From a checkpoint of a small image super-resolution model: activation gelu.
Rows from block 6, named by matrix and row number. Each number is 128 + 24 x the weight over its row's rms, rounded and kept within 0 to 255. All counts start at 0. Numbers have three digits each. After the name is the row's rms in percent of the matrix's.
# short0: shortcut pointwise conv (model.decb.0.0.short.0.weight, 192x384x1x1), inputs 0-127
short0.42 087:088094175184152105162123179132100147089151081113135138128120138077172178120150100102116116125160153134122120132107119101113124100125139152060142100143139117098084124116141131126139152189190085089116190181168142131132097126108109156119089166144137118136129139131147125131103133118138114089142091125102121056169147095113148173092156174094113152134114121125137130096132150109128138091096
short0.43 094:113153118129131078137212204154138146091087134112160195155161136144159126189107138103128064127162131165134127132122147180129148162133143110084107114126129150106167163123141120157071102120127111161100145086108133089170094114160156135111117126120154146159080123152141103160146107134090157107149110115098110115102095167137114118106160159064101149137124089160123119143121162146081111079131
short0.44 091:100111131121131125100118113148102172121148129149169143143121113158183091124124097152139123126144186133127128103156127115104109141107116147112147096143120102166118137097138085160092119094158114144093129132114137149151095162147140121117101126141135126117091164080100095113169087149128113124084096151132126109133185095178151165137097124149113125140097130172128157152132081116135089104144
short0.45 102:158151129166150169180134164161140111107140120111123093152134083122167131118062116157125148137112146084140114136115146164130116135115110138143157121102127139072119130146101141134127100141134107115128132156114133167125132158106117089102156099154167111141128144117208130082116148107107166148143115123120110150154121115149111103156119158151125127148121164161135091138147125134135151124104
short0.46 093:112132114148117109164117129150124152149155135164126135189085144148138123148087165145140150136138111129129135120056119153172121155134128086147126049094148130133093129152114160102127133103140057158126174060127122118104082117097126125119074138166138133116098136203120122118148177146151114165130129127106130106099148136113126123131118144156094145145152122112139123135161120118155175210112
short0.47 102:118156103127143125155144135131131107092140076074129102127168140143133120141134122133129130120119148137111107147154121102122134081118122173123080124096137141131138121098123152150117111111135100127157110121112120158118147148118124122138153092167123189133151105091155092108153090127140113139107153133136128149075105124131104159108083117141125127154128132133114118149140121065141108097133
short0.48 107:136061133105113058174104159123112125105125088140131201095155121133125177125117115155145107143113110139155174130119136093108128123117101144161116154132110149134171156067111115072141144134145107136145162102143102152098125122148146126144118105155114090107183174161131154116145163141157053138127123139128104129143128148159138130204084108145143099123146116142122123156186106122163138110099
short0.49 106:098119130156181157126154121141136166082180158158172119173111125151128141136155126134142129161144149094126129108137115147106124117132118127096171108050163151170142169107144141149106105177123131147077159174133145110122135146193109157174123107118112143082153092151138120134099098127133131137124143146116142080126137119135124143099125159110144154138130124166126143099132140125179172095167
short0.50 090:130166129132153140118163135124152115077141088087158173177131123104126144176079112146134133154094120147074139102138139121143110082126105164123172136091124123164168131151147099120114151085140130129122173102117165112167110144138168141132167127143140162129126175146123085149095075115128139134152072151137111142127107116147155144182153179148120154123154176135104114154171135154120095126149
short0.51 109:107170137123138128118141130124141098182096162144095053153132135137091150135107125140159139123112121133087122100111121134120101140107147157080139102162153134153147150151152161151103115160102107133106148075141160148118110103137166126166165143110130131120102127140114087138093121148153121149167160172154138134120100119068110140144082132145103144126124152127125095132145145144156082171137
short0.52 089:184143122110147123101174123121110092178155106107214166083127155128144127146140149107132129122130105138126091116141130138154145153154129158124157170156135152110153138130138090116121137171151161153128103152140110100112111128133113068145118099131160121119125135129129099117116105183108152120127146113121153116143160145098133142157127050104120155142110154098115158129121122138065116131128
short0.53 093:145139095115098133132133118119132105108148170160169183128164128146140104138114173134128149107120117119112154125132133131122138113099106122145126137133120104115079131123122117094067119116099171148116132130133120143131141110111126163107129195127134126128092115143127113146117086096136151110134124160094130112122129126127186105117121121131132084120146116130146120167093130097116120127119
short0.54 093:115144086105084102159144129140119177118135102177131149124143129164101136132106176091121141130151137188135139119134114103129130144130131111087121102114098094111109167126159130107100157144112129126105145140111105140129130140154128128101092155157139129137097144145054141059137117134138126128169141118161106125134110131137125128158190118155121131154126088160066120150157145152213101111111
short0.55 114:114123113118136103153112098117133144107149104165063167146147150126159132112146110160133133071110119172150179124147128146208165135091093133140145131141096161138129160119130102160151137118141096101110104068170141083131118127116080110104143111110166136180143158125159119150147094168102130129126113122110093166129138085124133166169116131163117153122111133146149102110138138143170114137140
short0.56 098:136111102095143077148161140153107125113123135171141171136171112168131134142151111103125129097140121170127174146125096109143154117145130119100122123117130174112137111116143173143133150131128115110138125093115123166154121119145095136111124125139190175171165178107106154087122115127134108132129129095146130116130144073146128117154115091126181111164168126112105156176109202150160079149134
short0.57 082:109126141151133095136134155159085118115139141173167189125155142101125098162122111117137148115150141160164122162118121141132131094156168106088139076125159135098083136125115169112102154136114091152111162158102103152166136146128074096107110128153095078148172132108103160102097095131137111133133147138123136122150146146174153168102123141135132157158152135123105139152147125124145142150112
short0.58 106:124125130082156116163174138137113143134190119084127109110111131161126112141068135124137149144089082145138084111138086179095125107122127174125138079163146122139139144153132113107169116118110160139118088159116120139132145147129086144131128128117086132146117146117121104172141182111136108129154111114141157164144133130152144140179108117127105123106131125149129093128088125120131138127105
short0.59 103:169113116097089130187152136142101105146115111137135105078121145168143134151129142152184123098119109127125136120089111164088141072144158100133110141109116120152167155140167113129114082140125113157090150137144053172141129085159137119123087144108147109142118149109168158123110161127112133100087149152158137158106159067138108125147159137122124125121118118104191135150076151160123117101153
short0.60 089:119156120117160161185090165137105140150116151133115138137123112102153106143126130117121121088137170124129141097088108149122138128148154107112116126184160141131147126122126097101119142156112151133126136091129147105108107163088150148133170109164156119120123087151051161098161087138108139121156137147134132149119116147156127172142116128143158119158138134179091159173092135154135139136129
short0.61 111:118068075116164121134108120151117099115112099101168091092150146126121195156124122156131148147152107150116121137109100149125103091155160146096105108123150134140099117181159087115129149110137137159115132162136135106095074146159128146134065076140155132156057081170184062124090177114125170148196153111122162164147138226163157172142145121118135198159128159181162100106122157151107144115116
short0.62 098:129152117187120132136159157138139129208156062126162128137118111115123111141166130142159124114115125093148167140136153176083138120140120153107122185167105115162147087141137155128133132126084128099112165169181116132115140103112112132222149109112156098108110124115070118150139143124158110122133117117106085124116106096148141124135143188164100157146081125177138137124175139128170118098132
short0.63 096:111137117129115131136168142106120088122151103111193136111149153155149178086125121111127148134184130151119121112148138135084196141143108109120168112156133136127141130118167140137083104147160197158105125121101146145113143136151119069104127116108157110122166177135138131170079131148110137120129152143157184146112159151131150097118156078158159144082135138101114126204097091124092170156147
short0.64 094:142090121132155122173092136114147131099105067139118116024127179137139145106154117159156146110157128139106127118075128148084152086151108154123092177106102119168169125163160073147132144108121069068141133159148113131124131147137160125135118138117147092094107138155137140122135148150140144101115158126094128125119140124163109156110164108138084129180172096118123126128136135160161115131160
short0.65 105:159113129154100106093132138096122099125124103182137111113118109110156132128086142127056123161133141130079186123099118102145160152131138129116130105116102136156120153117170114120147144108084161099106161114176157118084119122158143074145156122147161163124118159120128134141114117116139110121167131115146151097150170115133140122156153140124135144122161114135105134112131190154162153097177
short0.66 098:149096142133131117118148205166125132212135064121130109086127105148158155158126115121129113122114140102139130062126100102126113079156167148138131116082142144146189084152123124116123136168169141111088141153119121120124063118112098110168079146170138124100128158150133117145113083142141094130082115140101122121075145086122123138132155096160120125095133121095109169163181115091137162074137
short0.67 099:156135127157134098110106098120171135131084161139142056151099161144135165156172164135133141161097119100095142146071188114126144134145129092111133113110135127201145131141080157134133147158142135168107110151168139090125114106143143127146156107118152099107141154161128100161101134115139104097173107140152159153177132163119148129123186142135142102133126125131169157095149153142178119157206
short0.68 115:099092145119103138121134107144154141131136131163133137116150101126147118135137122119065116123158109118177163150126133124152124094162134155112122138125134153122117145138145129102127160092153114110098160157126135124130142147169094095126114132142132083123145159119127121151138120130128098133140126116130128107158136132132160112145156149160155166145110143132146168091148131160139133081155
short0.69 108:127085133187153122080107143127114108150107107109159107104143121161168160125164094148134139155150142140154154131109107147138154135185137138116137150154099119162120127124191107123143161130116128084149136073150129124103094135163160103158129113163140115110153127164166136091090159174151119168156176138136144153171151143129136178132151114142133143121185144129141169139125125132136184135104
short0.70 098:137124149156080108116164140139137154077127113135108116162152134076161157136102117063110101106147125128168146099123171126119119122117136144101156107131102107113086169143137124108138131151145150127105078094124125153174137131115133161117144138178100109109155180156121115115143177138135136140134138122130124114078200144110113142121147124149112151135108183083135118207127141104116158088152
short0.71 092:124175137149142137161123136142138113159150126124118170124130130127148111158123134164113124147156128123104125123149071130125104146097143201159164148121135118089200148100116116104101134122142142108141109168128149118141103102171148113132078111103140116117152126116172115167150060129098138084091134134134131129107145100163165142120140111129105166152079132141114144141083163192096136136157
short0.72 110:122155151127123121107094062116155148100161137137152112129080146090156101121164128165128160119098133110104162096097097132100140082146113152146156187118167136139101106154101152142101149142131105176125129139122123134111137108138138142090113091123147119121153147115151130138146134127177134146131182103118179099142121148126140158195086164109100115115147141159150141102109154120129128138187
short0.73 101:176188108129119131149129122160141117130159135125130173100157097112160123110065097135133125112130102139103135179072147175141112121128149109145133130150178134151116161113141137155138107125119146145111140075125116158155138088150166112075093126172161157089078150135179136098126111160112178119159074135107141155116124134135141113154103130153092090183134072132128122122134079180172126165155
short0.74 101:104160138110129161222188131130145140109114153193128148166070151102113123151121163144113083128109155131158117122135111076140149125100128143120179070087122150095122128104121147135123106137115125144121136191120178119099137103089143174174096168088105163127145112124136130106176125103110096105164096136170104122164126164107134160115155120153109113065094083124151109117113116079102156119175
short0.75 102:150068136159118128092104064128130183092112062111095114111121168128112118096127145094141090107131088123114128113125174115169091124139132045099109066120143150126101126161092090100117104148112128072130145139171119066163100121140134106150126138115101168110139146144140100132131185109117125154107153120098091163117128141141096175101136110129136182148123135110152099103173174104133156102085
short0.76 099:118098147124177137084124070130176173124139199110114149109138136109097176105084177111090137113099119102109044115094143140102142153121141162121166115105119165151105105186102141144126149103156102158113102112146115092127071158104125124146141081090107108146126099149177140136132123135111119119173150160153174118136124125115130194104083148136116147130078150146145131123118131165092076137143
short0.77 094:133124100134129139124093125144126128172116163124146163150127137095118089105099139138117122169131120139104119123103101154069112113139170181108156172143120119071160120140101121153127111090087142154170112151118098146087103126113138100126160097173128105101120125120130141158131066141121119141162125124156160128118110172127149137163150093122122090151098124107090138098144122152131154105119
short0.78 099:147093153120162131114130081117150152143148112167147120159096115061101136078143144121125167122124094131135124090128122147150112123155167096173127104152145149133051119107207165118152159159095142112128143150115101140123137153130106084144121113161091124141138178148132130090121168114164106111135131088111109119113152118142160149134154161177146115111153115114137150138142107127185221175153
short0.79 116:140123113098141117161148112120142122143084145198109104099143136163138082123171148131180145109102104136169183091137165158125115158127107148142159168160114125162161149125125101121139141144125157092134125123144096140129140141066145137121152135140116132075132171115181161128102125115140101104093066170104101181161156126139118130205115135146155122164132087154128150083157126109164125129115
short0.80 114:124128141070097112094140159101103145113097180112144099189122134145068117095170122113118178083062137108148153073102175130138109138131102116121141108062141139176165147095121154078151094112115118139153159144176061118111118159187116180147147084113135173147121158136130152121095136124134118128171123137106094143172145096175145118100095144162123138124142162126137159124135161100154127112144
short0.81 087:191111152148068107089116147166127130117167131104145130138160077098094161166115082127111079153145169139095174138126105094173121057148113148122139188074126117142151102113130141128139102101159154150144183166145148125124081083114131142130126157131161116132130129136114151134150144196158200119082094116149134149132103133104132101165152133174113102134120161155137134149177119139126137087117
short0.82 102:111085107139128143098120139162102132119121106117148104139099144143097126129121120118101201118124114128147165122123137156126177133173126137145166122145119144113043132114116154093118156148108134128116161142136104110127120142130127133128144169167109134150145148137094093117100132144120116150101134090081145119165143135114112153115152158117133155137155148101118144109158117134150111128083
short0.83 096:108088140158174170163156129127122146101100124108116171175177152127125162163121112127151120145124113151125119143117142141172137139125157106130102126105137153117114147130115095164098108132110135116077169149152168154137145156109133109168073132137113129107148154089085107121161121138189138115120144159097089099115131067143141175127178119175136100118129101138185145137114118145112148142156
short0.84 098:165118107130117160177097113148149123109214141210153142131178148153153102164122124112150124118133073157133185173126108126102084093159159199092125140110099088181132130138098117106057155121117093178137148183070100178126161085156081160140149146134154123110119137075177118117114092121106136160151138173095132113170099081154149133089102101128105139124116110186139130146108119158153140143181
short0.85 091:140095096202154130130137195125107111142118157123130143146121091087147080079125119163099093143142104134165154104116138173130140129111145057118121101116142126107139131115064149113097129124122116123120123140134172124085129140095126125162147139144096152078131151133160113119107140138132089137138100090163135128142143135171129150136135151092135094149108115131129093061151125081138141185148
short0.86 102:135141110108112141139116118141113162142113105164153190168123165103096104123168148101113119095140131152120127108085159120124134161139141122100150128130130129088146116206116160113151146147131106111126153126114092091137099127134161101123095103179118109151130167141122110061128158174111130144131104193155091119099175189147104157139200161121161136139153100137127096118189163162156140189162
short0.87 104:097125148178154122124075101126122169103131150125106175120109135137156100107143142115138104120135136108113125137126128149142172102140104167163129169144122113101158148161114127106150119113105098074140133183120131119133100180161142147148119165175107135122099137121103144128112133144146123189104152140130107097166125116099081152153133193143133144149153105132131177117142150146116110134132
short0.88 090:134138116131141176121147157152130128134118176158117106137144125127172142137094144157132162105116145149131138125174158153157131152136126139215103147132122116156132155072106158130120131140105181102109085128132105161142090158170136126100098176076179159130171124151080143170148090132130101144171145158144145139086123095156166138081104096146072158157090120127131115173125089168123123104111
short0.89 098:129119094156085114113154177151120114062141131108150104132126131128138186146105105176100159139155118113168121167126142119160093146152136130084136124070139121121118116172110111126153153176169119098074147185169100105145114085145110123097070114109185096148168107126173122159176095156143157153134157141162135120163134175106096112079129150100128123155089099137126156088134147118141150141114
short0.90 099:152099128132176172112133139141144101124118120129064136174135123098174101153109135086166116140102156147138126174101096083085162094158110166136098137152148157122154134170079121103112167125167120144149126115136155106158088094094111187134106198156159135158131108146142158175163107127127125101121081141127182152108125137132175146165098147162152173076151143156130116188185130116162117139114
short0.91 112:169178128092096134133153157165095131173155140164120137170150148127129131117126126155138073114123147129114116127129135123134088154140121164115130139157111130129144132121103157143152135135021132125134139157136114124082115113143146116173112140125130112122133150105085130126162078126169163113123143157123116141113153163133143152145076100204099119157067150131140060149138106155119112106165
short0.92 097:134139124121130158103160117126131157102149082130150157113152153140116124143143094096126064156198144156106115119186170183159167104118151099166162120124102141129170150185182121088135128160175112086088089126108176170132087125135102156106102152172180164098145133161159110122111126112084093178144124077211143137054083135142103166110121150088130180182105112114105185154111138162114131127155
short0.93 104:113149154099125099111118099140122124128172126183133159135111081129148144098118135087113087113112140124123105102096159178058189196130127157114144169190132112112119160148145125117143124125164180160106139137114069134136103137178115128089139172125133081132137147157125145104114128134112119138160123122112123167107108108119157157156096138145142127057094098119117132091063100147187136159132
short0.94 086:144121161119132169113144129125159110167138167110108155156139129058169099128140146100126155141131141127093110134142168126151118093103109123092160137128115079117153119078149127118099124085141130119121154113140093140159167148153149143095188151119091178122143115115154104152203120142148131083118182162147101130098104109163127147117109175096140106099106139120114125102106150109138117181124
short0.95 089:111122157089132106098142116139110100123102102165156156126112128143128140141135176124154148137102119103129147183127161145125131141188134118128143106132119122137100130135121123117105116053103101171116114134168128166147146152149136105129105123081131140157113116106108144157111117087126134103093092100092150125113167103146122101124125113124143139119102139131126121130154091118143132123122
short0.96 130:165117141146142092161121171140144168114145089143111120118124081159124135102100123134082135084112125119156132111133134112127122088150145155104109149073141171186110139135127110140135131127153110089124134120165092133114087165130097130108135078162202152095115142115158122111094128137109143121128089129149124175175125114155090106130125150131130127160156142164164134116154133136162111124127
short0.97 081:142113140091149130109093142104150076126081161198107147118166116149142122095134187130142111099151130122167115065143137131127108165114129154150113139149109124073197121125112147155110121104100115138147126114121130134094095119141129153103153130118158144150126105123108133115167094141126068137139136116129118117124133143114156134112105126164130131145142117135128143132118110109110132167148
short0.98 098:154140157177179128086143159108151140128141091123160151096137093103144133137101131117115095115178148114169134167079151121130128097136108124110095132088131106107107084125105120142088167128099130123091142115110074155126145155108151152120105090149145127123146119161131145096142104106120149127151081154130141137106123130145116145154120204118112107121162151112123134118097075139135131104131
short0.99 096:122160134140102121157145159132095154102141155102126137146130124124140116147125145114108111172130117157125107150134121105102110150131145131092145112125141150091091114151114163155161100143085109164105116101109126128116148117116115141138137131119154115151088098130146146140151090142162136110140121084163118153132111124109136114140123146108147099121106109110132131146113146136110159127105
short0.100 086:139086100093166120059082089164105106187093101165110112102172106106125140111107198126112127118161111136184128118106151119094073129141179089123172116128120102112085135111099128151091117106129088094179127116144149094129134146088185127136129161137132108126133130177140152153145165102177141137126115138117143138137152080154133118138130170124090169133117165130117165147177096151117131126097
short0.101 081:185133105184092144165169147120116099094146106151162082097109116106110194172047115113124099135168157113157141142110173136095079105159118116119134095113161153167100120125134122120131121090122140153137133087152113149107129190132132121130128127139107130169106150155112105140109157137135128194185070124141141194096101127142154126174143140128155112159172156193118117141117134119134158140105
short0.102 091:138140185175143141110146068149149157149164187153118122144132136145108141108110159128139162206143111121086109154111156127124096125135145156123072118115170129112078100146104143123121140128139098110155111118127118115180100131143103115165141113132156119116144102157122093145099125097130137132106155083116143147130111144114135135128156165088099119150133139135143158136166145166160172183110
short0.103 089:123167137119144125144113134098168099117126141111135102115102109099146152122104166150114137159098104143118104166118135141112124185105157133175155140110126111124099115155128168129125110145097105179101132165128158135112095113094129168135118105070153107179119116133129125164167175089141160122128116163147148142078114154096146131148135093135124109108114128128110120108139105102159106113098
short0.104 095:116126116124105152136138100157130133065110132113104152126108127139168157140134145133099128150145128167138152186124122158185130131111112114187178092151167136099079167102183131099133173184174117105091147078120109125146164129181121181122142160139109117153101184125111192094083148097117113111142138123096099113174118101148101145135106149106116184108139131110128102119120162156086123122126
short0.105 100:142146128108116143092154184182113105146194106168220104118134129137150097137166105171103093142165082113150132081138154119136126149130130100114141140118131100128143183127112176110057117153160104128124096106115127115149153136166179087128056097114134102131140160075184146086093144128147093130167122148108134156150149097147105127130124078116107127158126132147133162113117118126114109137165
short0.106 097:111162087153115136127147187078065130074134095139157166121125145138124139146125122143107132163149143135138159128087189166154109131118111046175163090149114109089115139135111138115116133189121119121118137107097161152153171139151120089120131152137080122136153156150140123153118198111152188129119123115111083119086114116150119122149124151118135118145132152140089097137152151154147147123064
short0.107 120:162095139144103081114082115092134143146106083126135172113113128133158131141157149162105141102112146117121133149155130144096158086151155115139117147147114105216157132137186143102158162143097161095143105110154131149127147120122138055158139102139122132143157100150113147167113138135121113134140160184146138133143146117129072148123122130142147115136141118123141149149127120129146133155154
short0.108 095:161167123133161111155162134149104129133137162150145165151137117096142109121120143126109137128130160150124135180150140159202114136130146088184169065095161126118086132099108152144124149193126158098102137096120143106123104082119169101081107105132104121141142179116188077119176117145139163110116168076142131137071132138112116153122140151146112122100113107140146070134142162146098141077122
short0.109 101:122131172121136132151093068147133137144164119119125095157098114168116133143135127172113148110096084096111186139177086125126123139154135171173139121174145115178137148134135119146172131129096107103138128126186147108107149098115157110149148117129115130111148113099135127159131131135125149130100178153068096148161151162137093129111145149110127118122119134125148132143137133153129090119162
short0.110 143:131096143130130092093127159106104136115120141112151130109135127128132121121149128115120123112144121132125153091088130136119126070178149135154101112085120120124134107135160129106129146137118104080117123142159117143124130163157130141110119135147126116135177141118121141098128125154129106151168156115109110139106149108139127113129151119117124131122147108130109129118123150127121101126118
short0.111 113:110092122137141148126197143113118145094099097127153059100141126153132102144139116176125134098169120093165178096098119119118085062133157158171165160128115146150133118132113122124101201152129122059117138159111113077144157144142185135119119136148112152094128139119166155151101141126114110192109112131126131091118114131131111126073131149099129106136143091208146133116164135178164130173117
short0.112 106:091149149104150140155121209162140156108152162140150131174099135159125118137125185153159094103123107126098108120128108156123125134119120195150113120132155124184115159149158088149071125119081148119148150124107143152105146099144117134137125106116129133092137129083118164093130122119165122104125150151141117138136143135135079122124126065121131104098133133088121106159120114142111130126120
short0.113 102:158140179123188149103115114141189177074122147108136178089140123105149127145161134107129103101138165096126111141101139042177094106125111140126113137139123118162120140128134111121201144144148133086165163138148104115133134189166126111106123123150126086167162100146145125068140143147145078155161147130127188146137149134122169172129120155154138148134138112142158146158073089129127107075077
short0.114 094:112118126132127116152093123161146125168103147126133093188122130142145130150117194127091122116117108150150135096128062138103138095126119105139118176141182164178129163135153131135079091086115120158161150127140137153137103149173160102135131112149151113101098136143169136157117114138122143118066126115173140160132093112148130089135123106126179098109115134132118143165166155181174098087137
short0.115 089:145185178179132162129070149145139176140115140118171170109137103140128166108151150087141135154120097126168156185142120126130134130128133070207100103152099102067139142117131139135086116151154169095138107140108147168113133124125129124108106153143147135149172101161196114107104170135137122105144142141138110142104125143169134189101146088121116132133122155051184126126143110116129083123160
short0.116 115:131108143116125098135090148165127135070118105134125120096141112120086149111168091123120119108149121113126182071124139111130128065174100152157169155137116150159146107126134105077161174110177112114090172158170133135159141182138170133192141116150152140083132155139123173120106161127191108161139159093130110091104145100174119148165125161184137080129138195163101126146155119155168142124155
short0.117 102:136090178133156114157122121098139112148129153179083137148117107110073125094133124129150119167099106176106068098173108206136111172130133127142111094121133096097110124094122116119105132166126142127131094152120158111094110134089124140178105176119113101158144109168131120095131137192149125135156136145155123151127129165163126182102183111140127178105126123105121106086146070143105117150147
short0.118 096:195185157133092126151164146126085172128128102120168139099135179125156122124100105117139099175088130111148083174108078146132096100106117104152129109101106091134078129187103128110153117110146109109154107140120173155106135123114126155151124116156093160080120099140149121110145131125138153145168127127108157128164140131129111142091116136127117128157129103126073135103151164126120143142078
short0.119 096:139155127185128133131104126132135107120151116195178127094147171142154187128141121130173105134098151122136142110084139138118146112123134097092148114121138119141088141133116144143086107085188075112126142103126188138154127143139124145157090111128161155139123151151126115147114137134111136146111094170102104127139114143159153125142078150092117147141127155180183150115152137131090139102106
short0.120 095:147108142108134111158159128145104120169151058147166148153143120129145152095137076133134081153135099079109117106131120128151124111126084109147136150177157124118134162156117155109108162123132101099141153082190116149138131145143152121152106119127153156100139129133189129086088174127132109089153138101111103142173102129140103113127113154073125126159146107119180110096178101129157116113127
short0.121 109:090144126102129138127149130148123123150136134076134192145136106172109131098122167116169100093120126085158152155125131128120117147113126139133149118119121161132105136130122155108129141104121121117127121133111127114118134157159120157144132149108109113147147148152112116120095143136114100132139130121098130138188137113122155134109114128139126146139129106112154138131141147123114130085077
short0.122 094:140112150101143077100157124115152098156149108091146153099127104114180112128142106156135043234178111153154145104113112121123141098128144148139119195122131147101163132132177118109116175100127125121117159137150126122131086126150113151123144158101139139080103113130162117139143085140128124152103133123131128119078138171125147175155119156144115076139126110158100122103137169116196159162138
short0.123 096:143091128135150081174156148104137097132110110182138152101168104120139147107112123107167138137157095132110101089153130155131164104127118139131149138103101100121119122159168122098143097138178145128119174090152154178110114125130173129173139172137122160094142126130125171132093107111111108113172111154143126147172131124154148140152153144143131098151132114130122165139151113113136130136121
short0.124 087:155127120123096086120120144143154103122066058149128104169138137130151142123097108145115095136147158097147167114173158116125091139149134131146109184125108122130130105099155123118130140143175133112161119110099084126142157116110150128133104129151145085126159152140095192183130133110151159099151112130095089101115090158093165139187110120161148132165129134122121133096110137135166100101140
short0.125 097:140132107094124130115091119176069115109157167148129122124145137173192112179124161125119121132127118152153156121152117158120088107103111131134164112141142132155138134132099144148116161139132141148133134110107145130142190133172136164123105153088163140162185120118121169108137141118137182113138101136114141167116110142151129149174136129138158131140077139131110098155124163148133114126180
short0.126 101:130123164078139132174107134145122158135156096140158111110109108130156130127124121109138171154130111143108121121160085128156126139158120138114136131144132132120117111130131124135153150168126154141124160146154094141152148101118148161105081127181098107138110124109112162130133131152139106142114142172113116133112121174109125141135197110107130175086128139124142129130117153102098089115162
short0.127 102:134135107111117144113145133111112154142114123144133085113129118142077171155160104123103168156098136115152158154106114134103154118133134132171137110114146137106149135165110107131144124159143129118128094120162160124129118113142122116110112102164135088077125143196158095104113094132115154205128144036130117165130101192082116146150168121140114141158082150166144123121150149139116155123153
short0.128 080:142133145141138114131139143146150134148157146161108087119111114117155112132160120105130124131111124129129141132116129114124132147104119124119160109152127108081128131078131135120095118123146148146125102146124139115101105116112138167130129130109128119122138131101145103175134107112077152116116079150111108106132128138120144130171129162128101137109086155126112128129136133127131145142161
short0.129 086:150183132153103140183157109137148134119107139156127141139128119098134124118098157154120123123089118102155122148129141103120115190105119129153117088130168141102065148131141143178129133127101091150090112100120102148107140105129127143120122073080122135091132147127148140126178121108096157097109133174100097112115143126179110106130136110150186149099099117144137155117110084172100141096117
short0.130 106:129198148100117123171147104135199112124147077112099098141108154133121164167153130151170159151109094097054133128099104143115126119172119131103146138133143106173112148173113106097137144139096121116120126082127150146171123115192126127116046134121135148115134118148130154156178147113135128127133176131123147159112139155167061126102117101108129141138125146115155130141121125162159127058141
short0.131 093:160137113121117145112121142125141129118136115128118144111134094126119102128118126140103092134113148083106106048135151167083150132128145129102122166152119103164181122162122133138133090128050145121183122149143119115132062163104147117167155064159140148124132143138145101153136104136131145159127137138121126138088103142130137151151078155134133078098171138135089144106098136155167112112111
short0.132 105:149152152126143115159130143137134098116142089140111115106120113164130129138120138126109146121129153125141136176144133133155118084152103125152095093153135148147131146126135104113121116141119134099121148131168135138146135122103122125167110140138125166123140141150113141101113108140080162125132154128119110127127130093170106141159153127129118195107130126138126135133167128174092106122136
short0.133 088:156105104120151147124104136155146138152125078080129135112117106135151142118161127151117088131129109105121114138108115114084140076104108114164084150082125136133145111155114129112155135096150117114174128149144148109161141137125220111129152167149140087123150152126150130098139144185142120136136152114110136132158118136101150159106139146078116112160123140126158163155151119136094156092139
short0.134 096:148137137101142126133157140104132103129098090110147144102142150097117121096161138194174104126149129147140106121140112105109105103119118155119154132069116111134111091101104087151149103045183148122121121108174136140103145122083168166114156132135104118092130091165124085166117137147139149156184098141169102117082131145113129137101090079146161137138132141157138157123140134095133138138112
short0.135 097:138144144130138154186132123145147092108128157123109100095117124151140166121122166142085165128129134144130143131134140129149140125152160169118136137087188132166131145148151140145143142150139108124134098167123139104131116134109131120131126089127202127153130127163140127102139113125105138185137154136168203157171141195109121154107189109121139120129160140168141119142120160134219131113102
short0.136 085:128126105102117161122148155083141120154107175111112142153111140116133130147124102128168115118111150128117134127117142136086133107111109100116104151103117107113124126105149129149160127153119142148137142145150140169159116096146142176106115139098145094144111124136124112197150141135126108145142129138171119139111141108079154112116133122150104067119131127127135139129115107093103130135189
short0.137 113:137136122121123100116116115093153135167159079141161109105176143144161162104084132141128112098112100139120150099103131176134121100113129136102147114136148139080143122128151097096170119040154136109153161156157140121152107126164152153136119123152124116162158082146164119082132115109127120106145135141117129090154140116120159109107139151148109145122158114117124154127132123118180135118103
short0.138 085:137109148150123149104146161163150115136150136135113151174145133123131118089110140149125144153123150164103129161092155152163096162097133108142139132084146108104141158131144173113126124184137110124111174166130141101134103127117133091101159137143145135185131146145128099127120110120138136139122115088145129115127121119126126121116162164110133156122121109131150125096131143127087110138169
short0.139 097:119135120161098122154091132151093105078129141137117145194168155096118161135113077123162157104176142128107089083148121140118148080142119107132185128102134136122110163129097124092093116122151103080133111139157079083142100159101084175142129168133143108111136149148103166170083111149131122126102117130146175098145099102177165117082134079151132153121105133144122139132134140151089062139089
short0.140 089:102094098135137128122135147178101145146183100161096163152144131102144135168152172130122163174127127134118120136115116142125098170124127113130149107158099130158132136136131155113142142130138164133114147105097152117147144125128125197099151154157072138186152123131118166087149150096177132194106128111148102132117125106103133129081111131128107100100095095158126144205133142142124143085121
short0.141 094:152109134146142082100054140101111130119166111151072130171106128143124116145109165090127178167136169147087150106117108110179136113158127149140114122163102160113106130137166123136154131152169111170171143104108095148135082117132132074147122155151080106126141161147121155153118137131130193137129128148120156133066160109156123131159156135135121166134160151134089144153153128147125185129095
short0.142 096:139128149117089093137091119165148139162148116165139105123083108156151091165116155091124122146107180149116121155114101125115170104107134120115108195120092130110116100142072177113133127178105130119173117151101122155129104138101131104158106151144202137131148102088134156163174095141098124150089105143102156154152129162097128110181139110125095107125108140097103146143103162143136118174194
short0.143 107:159113152168129133124134122166148144157094114121104121108148114111159159144164118161157146136147139121108163095136129098084121059123101134127076175159135122128199108154167152110202113115113185188121164164115140139106122125120150082135172123135113079114133128146150161157129105120143158137109134117134128131105134161084134121155172126126127109128116144140133138154113132095097094086119
short0.144 094:162146144106138169144134156130112101104126146140142117148110145157108098131118123112097123143151123126098120122160113163113186113136125093177131121175165153156147130150162124131136171140120182141154083146194134125100123105131133094155155110134157110103155151113134133121121133127097049102106139060117139118137113130132131148156144117122130100138165106105144141126120108170144118100137
short0.145 096:121207154128128143157119136127112145182094178144109143140144120126124094101114105130137114140112158120116096183103128120141159159164142111168093117175132084136144140130116176147148132141074140117145091165150134118106110133146105158152145098105148100101139140099119087141103083150131163114111155139180098123111129103129123116115098140109111121115141137096132098075155097139120140144122
short0.146 090:130047138110121151080106118112149158111125154166094095119089104116098170129094144138092117143131175105128151120102105133166134146170125134132121087107117165123107141115101165105124137111134125124099125123158149140155071148135124130115106133105133117169145119172132140155119173154114110168139118133142089104154160123131130127121101128134147142132145123132134116181099115133138134114087
short0.147 105:133081138122123093097120068099138144088104073097102102110105161127127110139140110139133141134138121090136138089111147099110120081163127060191162089147123109149070160159152116129118165136164112096126122112138103126155112144191097130114151160116160133107127048142137123147127133109071105171136129140113123160110128130110132127127093161112158103099151157116122141160167134118176127125053